Weights of a small contrastive audio-text model: log mel input, encoder patch size [64, 2].
Rows from block 9 of the audio encoder of a small contrastive audio-text model, named by matrix and row number. Rows with one number belong to one neuron. Each number is 500 + 50 x the weight over its row's rms, rounded and kept within 0 to 999. All counts start at 0. Numbers have three digits each.
After each neuron's rows are labels from the 100 clips, of 14976, where the neuron reaches its highest value: "loudest" is the band of the loudest frequency at the time of the peak. Only what is clearly more common there than usual is listed. The data: drum patterns on synthesised drum kits.
# fc1: MLP up (encoder.blocks.9.mlp.fc1.weight, 576x192), inputs 96-191
# fc2: MLP down (encoder.blocks.9.mlp.fc2.weight, 192x576, transposed), outputs 96-191

fc1.311:513491551469517491443502607464479550433604456441602475480533518488451610526549542510486439510478522504347489379489411488430579519464552551388540531413490514466475458428466423470526440528512433522475447498541504529549410513557517502453509431472383457545457511510442514547558409516499474440
fc2.311:440507579513483544465545545504537459538497578488505580527528469551490494451464467504504474577527540586461483469532567490522481453441532408644480507546461465543453493526580543440411512509466532451485597552499496508411458442532583453441541484492445534612540421541476473481422558495548578532
loudest: 2000 to 4000 Hz

fc1.182:482457471550445466419394466524501474474629477469460499468503527536482544602544541482533485522467421456583571529581489430393466447567464507516420502462441430555559445534523576642440517451522457515575547549505506520457418564505472523471414475465490487405528520575568448541472522500524377442
fc2.182:456544449547452522436469499518547462468487502496509401411544613530497478601561528495435438513531414545422564570422527483535479432445414444520497493430477416511530481539528408455474458483549500553513470514462593453459508538550441439532556455484453464440561462501469526616374525478615458502
loudest: 2000 to 4000 Hz

fc1.495:564496470476488493529506503427554478499507394473544462454454555471544558457522510552442490445505471518502488555481523471578466484533514594445513449556471394552415522427482545546432527563451507541538536513497488489473525507519489483526383481408539487526550453548450441518434463543593513502
fc2.495:458595515506489578517509435534418571498527544469544474412528513575467500492528435443535571480457463552517486543480473459469526488540515468432491644384434570457545500599514458440593452587552511514465442577506461489475469604487515517520519560584487482501546532511487549539483456457517517452
loudest: 1000 to 2000 Hz

fc1.184:450537534540538470554589502507453478579511453556560619491478428400462480518427501495449478505431524513521448488568480432564551518491574482555524485478539517519545515539525477412456510516378461580523488425454543551425488518403439502504481493508482502506495482523637597385483492436497542469
fc2.184:532462500448471429420568542499575455489464550345555498608511516498436547523528589548529518524601442463540582505542475470505505494482529572574538532442495501523523582473528538557551420446556480470555533498490384531530589434471480512561487526528513465506518549508659540506489472571573546583
loudest: 2000 to 4000 Hz

fc1.159:487502423655449488459528540506509426534593512541544465543482482384564570563449525482428543450484493472434518511464478469518551531549440493472420463638534519444514508447567575547476524487506482478538487402551455415460509454552454484411570628504588419450514478437465585468424461467594555486
fc2.159:457404495563535593558358520548566499485483435568472447488573445484571485511442482546526527497469435429430498468440467433575508434517568497423500445413495594396553569551589520470560623441437550522542577549468537588429451527419433547416578423547443482548582486494517491502491469467519493533
loudest: 4000 to 8000 Hz

fc1.297:416494548540549396484458479460536529542517402543586391527431443489511561528455515485501441572563408457564467544516553470521436586560563491557529443462488409524492507428466492545485505427479474515548416522423521455479443531446475516495581590520488540454469415484535426468482501497434563473
fc2.297:550515559486587455569558527458534441516464492508526492437454442437537512481437547558533551489531530547430491379496435539520499470514443474414612557481516467531429638615504527352463534557438496455542532455472523486470517450441543497541429494515513507475499529545516471501510496550525489509
loudest: 2000 to 4000 Hz

fc1.384:486561454428577473390498517533488469466512491513391522383462441393583463605513525451577461509556512459490569443480495523525518590430468501450553449535526452472457490540544505515604524546526491441484481477521452527508577445350399486422532505531600445538537551423492541458488471468487505561
fc2.384:509560571587586536419464508526477513454507489445497546534462488477563534466453468521515498526451385540396513522479375495596461539541514587485604497529467457499628497496424442572527650479502526524508498439499369493458419534486521494512544435512490470614508519511568494525505520518470538463
loudest: 2000 to 4000 Hz

fc1.114:585465588540598558474498525417489442467595486444469457495509483524541564531561608467503414470378510520450516502482482575561533468446471486550532518636513519391465474473574444484461525576578437446484465511553517474474512374486563573519436453482421543481484516526455451524495484481521538516
fc2.114:459520470529505451537439525490484500485434388521576455519473455585449546575403436514598549559478466632463397540579538505498440549525550461485518430530497531637437517524557563489528477558465432548568531526500435479455533508546443466531604563467569583497513577483464433544496525370539531518
loudest: 2000 to 4000 Hz

fc1.88:463535508537527442618506480501425460548426513500482483445587493506499511480503545505495553525424455540417521483482475561456522422427585578590473641562533593555496491427462466453428506514492603574481472440482409559511465454542552567478472565490485599426494513543480531405520517504549441392
fc2.88:498442511372525450569486584539564531504499483517447546477494457497525540524499542524564545591498461468571462412524534558524464517586485543562483516529534487568493516520569462433486538480532524489579498557503455549440425502553415524512513438501437433463518592452459487427427526446462622541
loudest: 4000 to 8000 Hz

fc1.246:515611487511538465609528428516502491498537388528553407499493481509399536576470631492480424505477501590512466481490549520477521501574472420492509446419535465504533517472488514545432450412487509565463520465526578521509500570504568539515494557541397672430525508520523423492520479487569444499
fc2.246:545520564577498437517513473550507527537479495554540503476566508558534523529531523445453516535595517530533473523500514479496490420504495586519548464479521606511580448386456429528498620495487435504487520564460513439438547568463405523549498484407475518441524498480484502540468597576492523527
loudest: 2000 to 4000 Hz

fc1.56:490563469488476587635455407508481543509551547484515527521603436550455493469409490481518445462426564449521465481438467612413520434554438484476517461478471534447512549553498476541550557535597453470443409422537519455500465557479532445403526546556518452464438573483529503549428561532561462418
fc2.56:445459507430450379464455419447562395442560451482482403533465485582477550608545502517564451461523418557475556431569487439472547554497477465474471493501614493528465486521511508545424421470517429564522427486442553402467492485550443432547501487509468490494463539556449517400490477603462507596
loudest: 2000 to 4000 Hz

fc1.30:558513614594603430493546582496490452518509614436463419528622538529491529507570370499519595431481502454388448548511618559530498421499581473528583480552516481545474434463532532440614480455496429448504448499581502475535447412533541445460453586553574507412438500475425442484514446497477500483
fc2.30:541475552512525578415441493544500517451571526490529546453476524517508537542445490533611445594407495480556543493541646490561484467443512434587539474466556471499509491534508504465450510544638539528572514478419465477594498488479532515597547426569421499444532499481484505585548590448529491496
loudest: 2000 to 4000 Hz